config.toml
bottleneck = "vq"
encoder_activation = "relu"
encoder_kernel_size = 3
loss = "mse"
latent_channels = 8
decoder_norm = "groupnorm"
decoder_activation = "relu"
decoder_blocks_per_level = 3
init = "lecun_normal"
shampoo_beta = 0.95
one_sided = false
ema_decay = 0.99
epochs = 9.6
adamw_weight_decay_other_params = 0.05
Rows from block 2 of the encoder of a small spectrogram VQ-VAE, named by matrix and row number. Each number is 500 + 25 x the weight over its row's rms, rounded and kept within 0 to 999. All counts start at 0. Numbers have three digits each.
After each channel's rows are labels from the 100 clips, of 14976, where the channel reaches its highest value: "strongest on" is what is common among them; "peak in band" is the frequency band that holds the peak. Only what is clearly more common there than usual is listed. The data: chords played on synthesised instruments.
# p10: first pointwise conv (encoder.blocks.2.p1.0.weight, 120x160x1x1), inputs 108-159

p10.77:501491503494477524489513513524490495549469476501473505478511494511507492448534507511527519511468459521504564502503501519512509491494474462471518551500496462
strongest on: organ-like; clipping; text has "clipped"
peak in band: 4000 to 8000 Hz

p10.34:529470509519510484490477463487476488470487505525501502487518493421506520533544477531489498488513500517520558474496502487492493519465456498514486500496511508
strongest on: square lead; organ-like
peak in band: 250 to 500 Hz

p10.40:522546509500504499499514481478461500480499521472520508499525503467543495495507544537513503530494537498472502505519503496540446540519482501498512404501486481
strongest on: playing: arpeggio down
peak in band: 250 to 500 Hz; 0 to 250 Hz

p10.28:498486511512491527490482536464495480451494530480535490477498513491523508491511470519470464502508499520485477460443514544490473492499490483453507526520475477
strongest on: clipping; text has "clipped"
peak in band: 500 to 1000 Hz; 250 to 500 Hz

p10.88:507499468469515497475510479522499519415521490537479463475473540487496532503490483520506503508506557564472523478506522515517504473459492507484495468486506476
strongest on: playing: arpeggio down; marimba-like
peak in band: 500 to 1000 Hz

p10.99:518520516505456520492489495517488492507507507447683513488520510492507504469524506505467524484488603501498550560478507509556512507489525502494505509503486520
strongest on: arpeggio; playing: arpeggio down; vibraphone-like
peak in band: 250 to 500 Hz

p10.62:468517503496624485520506490506487508529472481489423470473463549495515475507508495478497514502520465512510507541489511489451500513511488483505521537460464496
strongest on: square lead
peak in band: 500 to 1000 Hz

p10.66:485487479479499500486502523472550507520540471528499506495533487505512486512540513509454466507501483496549523447510489502475527457477545478511513461494500499
strongest on: playing: arpeggio up; square lead
peak in band: 250 to 500 Hz

p10.50:548474499462438473538516530487507511489495547511611514512513493507498499516547487486486481486493538542521539463500511503520488491505430519486511466511478519
strongest on: arpeggio; playing: arpeggio down; vibraphone-like
peak in band: 250 to 500 Hz

p10.55:498479480531455479488491475537478491477496512500560497523509513491476484473512515532491501516462505552496532543504511496486520470489532502503516492516474487
strongest on: square lead; vibraphone-like
peak in band: 250 to 500 Hz

p10.111:533472487502445480565482508501493490470525496524488479488498511491551503487502493484480529525497521530505472489501521507464495497507501505497530435472483478
strongest on: playing: arpeggio down; vibraphone-like; instrument: marimba-like
peak in band: 2000 to 4000 Hz

p10.52:489525460511460485519513495513529506432491558505505465501474443505477524461496516469499477521527527487521509617494505500479508513499533491481512456525481529
strongest on: playing: arpeggio up; square lead
peak in band: 500 to 1000 Hz

p10.96:530507512473500508511473498487522510461484499460471503472485538509489473504484499499506539524517521501508485542470505461497524495477425511495464554472501488
strongest on: clipping; text has "clipped"
peak in band: 500 to 1000 Hz; 250 to 500 Hz

p10.82:514472489462506515498554517507506463479511467502499486445511516507462503494502504514468498518510474485486499509486490475517500504482531482491524523503500450
strongest on: organ-like
peak in band: 2000 to 4000 Hz

p10.116:495494493523460502493496541504456504457487479478495504488525484489509490505500535509555512508486488492491474450464480550505504534508553510507485509470463496
strongest on: playing: arpeggio down; vibraphone-like
peak in band: 500 to 1000 Hz

p10.87:497521469520461505507511444480520520488489484494511491509487579479481448476519511513521553513507532484475478527514496470493509511482514517473517571491489496
strongest on: playing: arpeggio down; marimba-like
peak in band: 500 to 1000 Hz

p10.8:546515445427473514474468513478494504493481524506493488478534492500524501530519503468499521510454540479510517532468516524523461498497487507458459507503539488
strongest on: clipping; text has "clipped"
peak in band: 250 to 500 Hz

p10.14:539505540482540502497489490469532499501518509506477495509514484542527496533461472515461473511464521543511565465506497474464532495501539454493498546499488507
strongest on: marimba-like
peak in band: 4000 to 8000 Hz

p10.13:511509494482447499517484543473490544500504497487451492541488502552489524528511492516457538456511507512498502498485498527537490482534443483502481470508490528
strongest on: arpeggio; playing: arpeggio down; clipping; instrument: square lead
peak in band: 250 to 500 Hz

p10.47:568528514484523558490492552474522506456507488483446474490502446503551535487535522469497512486507544511544521540488508470473529490548446449465476508470495507
strongest on: square lead; marimba-like
peak in band: 4000 to 8000 Hz

p10.113:508496517458486521510474459487512491508484471480516493515496481492483498489500503520510476521482457486519508556501468511435542513483498519498516485537544459
strongest on: arpeggio; vibraphone-like; marimba-like
peak in band: 0 to 250 Hz